Rows from block 2 of a small multi-label image tagger, named by matrix and row number. Rows with one number belong to one neuron. Each number is 128 + 24 x the weight over its row's rms, rounded and kept within 0 to 255. All counts start at 0. Numbers have three digits each.
After each neuron's rows are labels from the 100 images, of 14848, where the neuron reaches its largest size: "patch colour" is the nearest of a few named colours to the mean colour under the peak. Only what is clearly more common there than usual is listed. The data: abstract colour fields from 500 small random pattern networks. In brackets: how many of the 100.
# u: gMLP up (value half) (model.blocks.2.mixer.u.weight, 768x384), inputs 273-311
# v: gMLP up (gate half) (model.blocks.2.mixer.v.weight, 768x384), inputs 273-311
# out: gMLP down (model.blocks.2.mixer.out.weight, 384x768, transposed), outputs 273-311

u.540:130168137145151077135119141182144088115164164125126117133122102128103124169101125114087130128140118099149117158108137
v.540:087132114065094105129080127171160119121108143123130157146145154104150159157119147135123184123148109132163133142104121
out.540:139126137105131154144116131132148142062093113106119129125159149110122144137112071116136129144130149115118142125130180
patch colour: blue (47)

u.336:092119152147121108172113114143138085117131155179078119097121080150118128156116129124101137110121077139144110141145081
v.336:100097139100088146133086142141151130147150095161076157127141129126114134151107142137086128133133154124135145112147161
out.336:120127112101088121111097174106138118112136109144134124161159150148165135129128131160107077154136084100121145125158159
patch colour: blue (28)

u.412:120147129130122125102165083144133103100116129150123094170112114112131137133129183141123163102151149162106079132133114
v.412:121145107099108142141138115107127114106127108069147140156134153140077122136142119129162156103152107175077137154154134
out.412:134098196153152145122117112121145099149113149141070132125162124151115128115144086123110127124136102126130139094129116
patch colour: blue (30); green (29)

u.491:093155142092114077138122166147140143137103135147108130120127129105153106175118145124105179155185127123118097119120124
v.491:144131154079119109144142096123154122159120127114118157131147125116155135153112152124108130126135121148095105118077137
out.491:110118134100154134127100119102115118103176132164163165144147154100117135126142120116134101125145144144128133130144107
patch colour: black (40); brown (28)

u.508:080149109167137134189088101163137111078118167157133141122078128161128100143100129147096120129147099122124083136123086
v.508:097109132134130131118102092125103148118166167084132118084119169162127139144118139135119135112116137121102097119123139
out.508:122138109147168122133121149159146131107098144126100098165124113118192073137143141123113138187127162103105140141140147
patch colour: pink (37)

u.593:114199109156151124139101157159114120103138120116140126126106149161092115157135175117116127151108085112148083167133114
v.593:143173109113124134113110105159136092146107127149110143154105107146138121154171147085131150152160102145092084135155091
out.593:062099090142161143139121143093129146081130096099138108120141114122135152110118115111137151114117150132095086146105122
patch colour: purple (30)

u.235:118157151116164094167111121136112081074127186124069151129105170168124104117127125118093144145147092141145126115128117
v.235:106153155124113149133123081138120104095114162124059145135128126127135096120113116133112112199147098121132076159134094
out.235:157092142078146131098111142153134139162161132193094151124156156149140178133110105127089110107162093087100110109145131
patch colour: pink (70)

u.231:143125155077097114169123104151139118102080120145077157137119146116129108182100126141119156147182130110095154129170119
v.231:112079122117118141136108129148116126139153138130079129107156156150156154112106151175128144093095149112162132133136119
out.231:139126101156163121148148112099128144141086158108149091150139137144132079108131153138126115094133148142122109127139126
patch colour: brown (41)

u.417:080113153128137107111112116134139159118127121134093161127116103117138151160125150105104148111124152117115148162111118
v.417:104119109129104103135124132159108138110198128107110117129133118203104149096125190147098171129109172101156126149156144
out.417:180132150151155087139131105080119073143136155074100095122124102152107096113131092114119133135127114118128130135139138
patch colour: red (32); pink (26)

u.714:102075161119103101148106123160105123163138154187081153109101187154132150136104093144116142114124130092110131138107095
v.714:127168127132176101168150132074151085093135108113160103145142100097070091113137109154139107140154083136135131151158093
out.714:151127152126151133139129104131111157124162174132101149120122148124128136087157154119123106117120131121133176116106129
patch colour: orange (36)

u.375:107123138121153121146087066170144085119105150179125142112118079114112165160125165114121161112135090147155115120135114
v.375:141176137138106126127102084073105108105133154094069115120133109180083123163150105109132148167142125145160093129129152
out.375:116094125098113145140125185139114125069112126069107129109139149134122116099138113159162108116130121111133146145128145
patch colour: purple (32)

u.708:139136149110106099141098150164107110099137134148120127127110159133142166116130149171117143120138146099138148166096103
v.708:096116087140182110164127157140139049063139123113145075151091125116115100124130079148137140127131111126145157146156118
out.708:118176163166103130157150103121132113142119128160151109133128115082133129147129169121127122113120150150132168136112128
patch colour: yellow (36)

u.83:101137149134130108161116144114128102081120134165118096148104150153113107135127126142087145136139107103137095148143128
v.83:145147165093114120154138082133125124133155180124081106156130151120145098156115151148126167157147068126129078159125059
out.83:096167124089090159167129143123116146146139123160099124151145088108140171162144095123114193118118160096114132118136127
patch colour: pink (42)

u.197:108121166103156102168133115135161140136118149162094123186091141146167123127128145141114138123139124131138107120130138
v.197:118070130090143120113158136131154151160113134149105134188132130095136116124152100119151177124127163133122128120099127
out.197:114122122121073119114165115134143082147196142129157096147123109094115161171105108119161142150157080137138132151114094
patch colour: pink (55)

u.293:137144139078126078132102126069134092118173156180137100178109108167132154120126128141119115110148150132120076153094119
v.293:129124133171098096121120105121120079126129128138130100101124124168126130147138102116113136154149144143121112155138102
out.293:116048136141121151148112135120160138119128075125154119102117152107112138163101076133076135174101169094123135149155131
patch colour: pink (34)

u.160:126150147147114073125120143128148137162138155159135094174145110139164100120092142119106108101132144123131093141104107
v.160:138123136113086148149117103126112161069094108106081092130127139163112111135103170147122174151112163152119101136122127
out.160:144097123146107161151115117163116144124137116113131118110088173144120110117134099118108142127105156136125158152121095
patch colour: yellow (26)

u.134:103174136168145096119120131137133136138101100105077152134113110080147129138119166128136133109145122106119116158136124
v.134:149171125150153091124141149096124118133136090115150138169153114144103099103131115132139147165106129146116107119130144
out.134:153155145144107132106130093131092100073135104090152134127132113185111129099135090139126146142111127135114153166140110
patch colour: white (29); pink (25)

u.581:145167159138125153141123155131159077115148129159130103100137132191134124133096105108100132162155105110116137144115082
v.581:144162159132146169106142105102132104141155113132073142114143091151098110127129091133100108184147086165125136126140123
out.581:141138121113115176138113155150163161153099097156131138103114118098106169117126136144136145129094124118111136149114143
patch colour: green (65)

u.433:109148136141145113141120120174140123154100157159125166141100148149130093135120127128104147124156109094125136138150095
v.433:077112120114155102143122121149112128088160107087137175136116197145117126100167118140113192120128129124139135166120097
out.433:156134098109180128164117145140131093087132117127132131137134175117155105106159162145143137144121174147140107116107150
patch colour: green (50)

u.38:135179191102128075116129151156118102136115105115106135196156119131134107128134122166108138129150085138125118125138118
v.38:113130153070104131160098162124093115154148119140123181158148187177147154110148138139135143088126086136112130125116118
out.38:136135145110094153153121123125124124145120100086112084120155114124148138060131084130120148110114124157124162131141136
patch colour: blue (56)

u.182:091153149114089115122126173165103116128141113146125108137089177168167125102146164169096150124126142114124123146139123
v.182:125121132133160110099144111100126048146115108141155141134145116101155133131138101093136152117167100151153115091107136
out.182:071158124158200150100154117066124158100098171127151120113097116090108110155121163108133142167126121141137111118138161
patch colour: brown (30)

u.475:113149143150158120151127114137114088132115148146108152133130126159145110112149132097114176132138117150118086112125080
v.475:068136146078138147182126129190158107115150112141128138124101133179135152155089105146089129127138090079166173103108129
out.475:153129154183192105167169156114138152148077142128152067133163102139096100089134120164127097137093182100087134153121121
patch colour: yellow (30)

u.309:126153178106132106147090147141107110113117160125087145157108168147118103108122124110114154153122107097147139129132108
v.309:131153134133060160116123072149122152131179107103087171171104142156166116133143154133121167164122130109118123123121092
out.309:153116096086142166135183105095125140110143118137136108155125111113143102127133105142111154163142157130103098119107123
patch colour: yellow (43)

u.52:127146163112115128132107173103130145109114097122104113152156146162144095112163138092156103159131137141096088120129142
v.52:104150128127096138121135096126089168143153144138080120170119091172115119120106190152119118126136101106168112134120118
out.52:114099132112115139144167132108139171133073117137127154160106118104084120108129083167097112110122144106126149130129094
patch colour: yellow (32); cyan (26)

u.676:135111141143135162149130143167149134143127132174092144112121162103152128154106125108164128147113083153130158135106128
v.676:119128116136148128134166169130091135147140103102159149140132144152128129125123113153123106151137122168150138136157152
out.676:146164079134148142136119174120150103129066111122120140111078137094104119153118153150079160155142146091139175145138147
patch colour: orange (36)

u.391:107164149093111091149152133108128105118134120128101145166099145137131118179130144153115156139136120110157121138112137
v.391:117095145151150098126141123127135116175077150159139127114108136159152147131122119136129124143146102109142151125150100
out.391:122182144128108146117131146141112131114181178143138144134113134100120137133106167140109094123160119122100165131135130
patch colour: white (51); pink (30)

u.410:093133135135102133109135151099147126140133104109156133112101130125153131136086108123104145173098123127146125147130162
v.410:169131121133110142140183151107097085076114119120121088147144103139106093089169088156153114142129073137118122171120106
out.410:172154116178099149121137126114119118122064119107113109152128129163138110121130137176125119144111119118075149167128104
patch colour: orange (37)

u.181:092129102156158119126157130148131146130085121123149128169100095162109145148137118162111171129135125117129108141143107
v.181:097121075146127142137130131120105107073130121102159195128117114138117156154140093148122176115110106145098131140167111
out.181:159107160069100132128115103119135111158120145151115150163137129112100121180132119107149099143149077120174101121118131
patch colour: pink (40)

u.465:110137125114117129118103115151119086094139165136097086087100125170122121152136133101135157152167100157105121168165091
v.465:081115138134090134175094121176142119132126112128129141124103120152110186138128123156104175072127119098128143149149110
out.465:083142109122093145140109129102151149131110139159093130157144175164106088142119194131105088129121166133118108121144117
patch colour: cyan (34)

u.126:119139132113115100137114153113102130083106144151126132131093119134139127139145160108113194112124138130158086115135106
v.126:130108142130152103112116150164138143134085131140086113136128169123157121125117106125128113143165151078140115132101140
out.126:144090136133094138093106099118134125136141151185111102146124147138148165145109083129113098166166117149147132088131144
patch colour: pink (56)

u.688:096133121129117165132132110146130128101111128115114151116119115138137159176122110141086210115131142111056135148119060
v.688:133129104153111157159134084102120167084123122080111122129110141149138142119128137095105162131095117122110123131121153
out.688:143131161095140120129106158140128092151045135138134133142116134141130114127116136117138135173122117132143130089161169
patch colour: purple (47); pink (37)

u.573:124123165138139102139094123141125123115086141164100174126126127121117144168101117115098160138137082130129114139118086
v.573:099099132133112125133154140100110084119106148091076165113116158155141130132141066127109131081154082151168156119133126
out.573:114116129104152083158128153164137124121131126086130100137138134117133136123147160144126093124131174122161141104128173
patch colour: purple (29); brown (28)

u.574:102130129140127096122079139176148121146150162128101122106093085129141144174125151132085158136154109099128130111100108
v.574:120107127140078124146131112130144098149173131087092127127127152162100079126115164151125191171140127116133122158133137
out.574:094157100109152174115122137087119116104150102099163125151148092081136130118127140139128121130108124142098110150155146
patch colour: white (34)

u.260:103117116112114107162086101144132108128144128166109139108117123172088157151106130121072109108122150096138144134089141
v.260:136127122121120084135106130198159102155165131122103100063100095184123160135100148118084110088140105089183160107121159
out.260:131118156121112121179121153155126167113144133100108065096108112137132097131132162114128101117108118103118106153115113
patch colour: pink (26); brown (26)

u.622:113138166129151093164134144106137098141105120130132174118093139149122114126110126133091109147107098136156166156156123
v.622:145111140115150109150100146110112077109098164134152112128130144162096113118153079143133145136157137126120108136178100
out.622:130056137059138134094116143109092153116113125119132131166145128114116136103152104137150143139118164121119150110135133
patch colour: orange (38)

u.409:097122135126115093164153107126114108108107147167094112120091177135112087121132166142114163147139139147163114156165118
v.409:127138130115171124144163127100122135154113100143153154143144091104135121123139070141123114138112139159082141145130127
out.409:136126158107143072113133138112143111130163151165140140163141122087140127131132106096115115142133128159123110115135108
patch colour: blue (41)

u.133:127113128156109094144127135113135089131151147115087154129117106171105151147121140110102109136152102115167077154153094
v.133:094100162096094128166142125165147075174125126167146151161078158166152148136119088127127155155141106165148159149117063
out.133:104092134101114128133110123180144124134137116141061085111134132153157130125103145110141126121150142135157102092148144
patch colour: purple (50); pink (30)

u.257:091125118166163151180154120162150089137111129165110137131131078112142148135095147123092138135155111138119132123111093
v.257:130129141137123124126140184088136091137144110211153115150124089139144114142115079159099128126126152147119144126146106
out.257:098101177117134100104120174111099126139159117148149154137134142113138190129117104119102098101147108156153143101118123
patch colour: blue (36)

u.234:132164137112148139138131141113124102089125104138110124109113142100111083105144084134152155184139073091150121155113139
v.234:127102096125155172177139144123135135091113108130136110144133080099100148119126121168108094145077157113147163130117155
out.234:133137144105178145127132118121127142102135095092143141140097094122115088105152139146135160115140143140083120112089108
patch colour: green (59)

u.469:099121148165096108098141147140113103130149122157122120133119112155129103120107130149086141121121128100156165151127074
v.469:097083110138100163134120117109095147099169113125139115121110107142142142133113093133099102157110137134120124101155149
out.469:180159121168103171173107093107112124141159115136136137092130124152108114137130143096126195139118187156097155130127111
patch colour: yellow (29)

u.439:114154156126135116133137134163131050131128130163130082131095113144113131163138081133084140144151096124142119149152071
v.439:144167124086150155166117133181167079130117122110088115123103117125138129143139122128086216150143117129140157139107101
out.439:103103112106103160152117112125122132175119118162090129117130148127149147124107149122113143109137171127105135147107166
patch colour: cyan (25)

u.759:069097107129090148116114122108123170121124111108153129136099136085150178159082118127090176127064177141109116147131138
v.759:147129139152130118113141122113129135158133137122147147116119174133152114136112120089166083115156119143116172076146130
out.759:133127137115148118112102142113128132129099121132081158117116139119151141144097084097147084133151099124084145095138130
patch colour: red (32)

u.156:095132146094100135137139152162146118112149123147092139148073133182154093144101137115067118138150084102114120143107110
v.156:104136130168098125167092098165132120102171170127124121143093119137118147145152136147078140101145152126085157145134106
out.156:111103067129133117121115135123118099125102128102155090121175112141125144133144114115156123122146177136098109109139130
patch colour: purple (36)

u.672:143127189113123077134138153132123097124118137125074138123104148125128096135133129111125135167119107145107111145121122
v.672:112093117126107127152127125143108126125126154136080136152098157173118080133139145155104118139180109109116101153129080
out.672:118079094082164119125127107112104147127144140075148095152098106089155103103143093137120123093143151137125141110131102
patch colour: yellow (60)

u.321:124152160134156080155086135117138103116123165132133124138100115151153097128148183138117145126134089108138121146145139
v.321:114109139138087116165111084117103109117171139106077100122137145209101116130135155152114124131124114120143085140128098
out.321:118124132140117156128126086104092127132137141066121067161137103120155116093161106128143180124118108161082082158146098
patch colour: yellow (64)

u.721:080112126086132119138105098158139102114079140129094127124133154163104131144121157123133191089147122127161154105099102
v.721:151079108132159158148141139119149125116087087156159110124124127068111121117126079146139157150120127145090156166115093
out.721:149138136097158151123117118111148136109113113104100193156145167129127179128127137155089128179151117128093175077127178
patch colour: orange (31)

u.745:109133161092134082132120103110109107138133182136103140133117146142108127176119138131125135127170086108091109116123107
v.745:134086129142145113114109117182162154121118163168097113099099148148159119136126143140115103144155125131114127140148133
out.745:073108092160103125141095121118143106092138150100150087149123084168118163116117104139116192096091186130154095163169150
patch colour: blue (48)

u.626:147149147108129103128121134135132131127171140161123095158122143155142080145104159164126137142168134120115089147132126
v.626:151109146148099125139089087124125103135153148114083125107161144147096118103135147141139147139141109125109139130132074
out.626:144128073132161113183133141126133112114116135127098147090127150119095098114122116115136103100161130122114107145104121
patch colour: green (45)

u.143:100118147134119104174083101167110085125145130147110137125102142155136100139102124118122170119148121143168135139118095
v.143:085120118133136129149151098112121102138141140081121137098124151130107118153122138090091191110138116182133117130136120
out.143:110170118117129140092142169145112117120169125156112139181137160135124133125117110124155121143171066114089102131131114
patch colour: grey (65)

u.399:120091121129133065108119154129153155154128150155137144079142151130156128152134122126132097137177158128104131098113130
v.399:119185151135154136122094087101092089129120158169112130115113107115140099150118114098126142174142070118154155110073122
out.399:115072133098135128145138149155157139132178100113131102145105113150175186092116078125112090088159135111109158071115166
patch colour: blue (32); cyan (32)

u.20:119140108096134109115120114115152119136166146163096123150120157126160130160107124124137106136140138142096089153082148
v.20:154122117129190120169154155124126111110141095133088147154125172178149111106138147168101106167138157119129136125150141
out.20:114113100165197096173104139093121084123153150127122096133116156134119106161133111119098060112116092126113101173133141
patch colour: black (27)

u.686:096145141126090129135089114151104110133152144112121124064135125160130159151159126125107112127131106103128056124136126
v.686:132129153160151112097155133147156085151095144093102163126140107074123129122125086133139139117159108138148109116154085
out.686:133113131145123145151135133115131127096132130083147111143097183132112105140108166119153132144125141134080116134111073
patch colour: grey (67)

u.122:166173184134104087112110131092130131160119136125137177124153164142119144127145104097133131141158112104104120122149114
v.122:067142119145059131126080120174156166158169112120108147109108095153140169152084150128053135142112147089136142132151141
out.122:102096104144131143185141161122131154115081090115123117143145103136118108145104135133153147134097187161116135115118107
patch colour: cyan (33)

u.291:118089112128145122139094096183116123142124148117068151114133120152092127121116113150106130141129119088105104121096109
v.291:144112153097110129114125120188133171125157149108034149115121124147107126105143176156110145134148125078142093119124145
out.291:125097080084112158162103149121148099080141110068112138153106166093098103124099130119123112139076134125094132198134122
patch colour: purple (37)

u.760:101136133136158117185138136147116125148120165149105138140072155153095114124121124150121173135127106134154118150126090
v.760:104105091120102147145115074136107109118161118111092145153126142173125165117158118089146170149123132142133106135103102
out.760:131104123101123156158178146090156169127116089136148115115142126100109111129128132147111128179110165140156110118103156
patch colour: pink (45)

u.623:134113150128173095175117135090127151100088143115098159098129137167115104136128104099113113137125114130122083135103125
v.623:123136116128125139111093093120120137101167159163064147134137135167116125128105204140093125149170154128145135105137129
out.623:103115126164157122146149137150147153117095087152072159147120099078116109142126134125101117137108115125128158162095105
patch colour: pink (55)

u.199:115155139104124125130121125158134114115156124146067090119105105142140128132128178154077104130116103094128110161072116
v.199:086099115115130144161111155142082142109182118147123156153116103093157151090143122149093121105116134116092131127143117
out.199:132114098154141123086155165117117116102111130141134134090132151141111111156119148111126097164123183181122122129122131
patch colour: yellow (34); pink (30)

u.719:114150106138117137137130128099127091078118105096099116105062087136142139176115126114111147142132075114119115128156118
v.719:112185156124148114143142127148155114162173146133118129157090080145127145115092136136086102141129148098144181102153148
out.719:130137155138184116095119117096121109114102155111092124110170184144130139144111130145108113145119145124133144122181160
patch colour: purple (52); pink (32)

u.694:117138126133125097138124111117111119133130166135143160151119101158106141148142156171133171131135169122105078145185072
v.694:131114142097139151139116095150145137127055137142092133119150139149113141127154176138156172113167122133113092133111100
out.694:146138159137149107117110149122171064144116139094156138091153102146122127133113097102099097159154154121164119102121158
patch colour: blue (40)

u.271:117154203102136133144161116129141102113161136152078134151084107111110124152104103117140198156157088114139144172128101
v.271:149144130097123148136144114145136084159123112127087158118147118152156113125132112122121144131141075166141164120104116
out.271:098102165103158122146106121151149170134111132120075170145134125077086139097083126111111156128112166133117145123079166
patch colour: cyan (36)

u.617:123128150111141096140086136129128122122159158178097138128129159149149116119097124124106137155149140134117150115109088
v.617:148129152100129174134114137107123110103123137192095113152124153147150121134094141107105128162149127137122108120096120
out.617:138128110180112141118162154114106129173107145148131094125128086151136137127135092132139171142118194130084121106169121
patch colour: green (69)

u.31:144149172103145053156118115137133116124127163199108141121118147151143107132152125119122168146152122112129124141109122
v.31:156148194090104127135109159133163122165119089125079138152152170129157143118114122125127133130116113146153155121169119
out.31:133119124101144144111133115132127163125176137138121092106151123166086090123128131158121161147132158127097108148112132
patch colour: yellow (27); pink (27)

u.306:109161150085149122158133136140117108104168134138122149142122215148147126116136119115114124095113116101115139160089115
v.306:088136127118125175147107119181103139118099166153099093102082170162148171152130127136098100132150088106174135105163150
out.306:090076184118145089171135157134116115130122132112090040131103134180088102111117143145097124141117146119161152112158113
patch colour: pink (49); purple (31)

u.684:109173128158144126139093139143145085111125112131133127108112094163151099130095101131084095137126081097117098116157112
v.684:096099131130152125143115140136147118139124127148139104115154107132144153172089144145138135164115158140101093159114119
out.684:126177122152138125134127105140121128122121135120107084177149104116164144081132139146137083141133127127117121106097129
patch colour: orange (31)

u.595:094116114149128133127068099140119139157097123129122114153115116112127146127130108154133144114134122096134104117140105
v.595:117125106167106154093147136115074125102131135161122127126133168167165129092153096149127089159158084116147122118148109
out.595:117127092124108141129127137109123124140143147069142105141140129161178067085142099135155101139136130138095126122153145
patch colour: purple (38)

u.520:119182110135157160140117168160128145166101152121122099139085075105160132133142155150105180115118113082145153130126123
v.520:121082111114145149132153118128163154114101105137156140135111122090095149145114071127142087131111120161090082177107117
out.520:144113120124134128137134092169138112134146170110145146114183094158123111134168105096116181113151136161150087141135108
patch colour: yellow (27)

u.545:116117156108122111169115103146125127122127146108083129130101122174102158145137128143091145129125126123090105099134101
v.545:084134134092136150152137118150143123139150099158113115121094096147167138139125127135082148128149106125129163102112122
out.545:108112147108115161138137124096100108120154123162087134110118130167141151142132116117129149142167087121109142116136107
patch colour: grey (71)

u.414:073103130136105117116119137161121116123129142155090143138120124151152131176117118093079119094140116153078132138135076
v.414:133161175108149137194141123146165111094117121115097134125106138179156103123129129108115144125139088123106126122144124
out.414:173103136145167132135123126112147092098138128163072123167189137115131114165130105126147091162126107119112141143142113
patch colour: red (31)

u.196:112126133138173112171095095150096129105100144161119119146145109164107170115113090103048135143161099098120089118116091
v.196:075109118145127137142112104131145156107164111129154147083064161140154115165105169128127175152126102147143130135121106
out.196:134150113114131171149120133109163159146121133161146142167121107116140120146118115153081122124124157107099116133108097
patch colour: grey (65)

u.57:100153131151146117110119095139125082107148157128132139116104160136130130148114144114123141144145106112135098149145090
v.57:133132124124063145133101092135093107105149136117105127118129172162109137117155157129143139112138099144139086122148109
out.57:113164142140136153109162117154150146126171153101164132128117097124134107154134138128129135152139080106138119125109161
patch colour: blue (29); cyan (25)

u.278:115117122122122108173141113141157122130150124191152124093100089131113102159134142148103142107138141098117095152128104
v.278:117102095149203124171140126131128115129111121094169073124130134107083131117166120149134168137114136120118118145175064
out.278:132131133129147101105118154143129087108138137134111102138178112122105107115135124125124145132133137135162097167112140
patch colour: blue (48)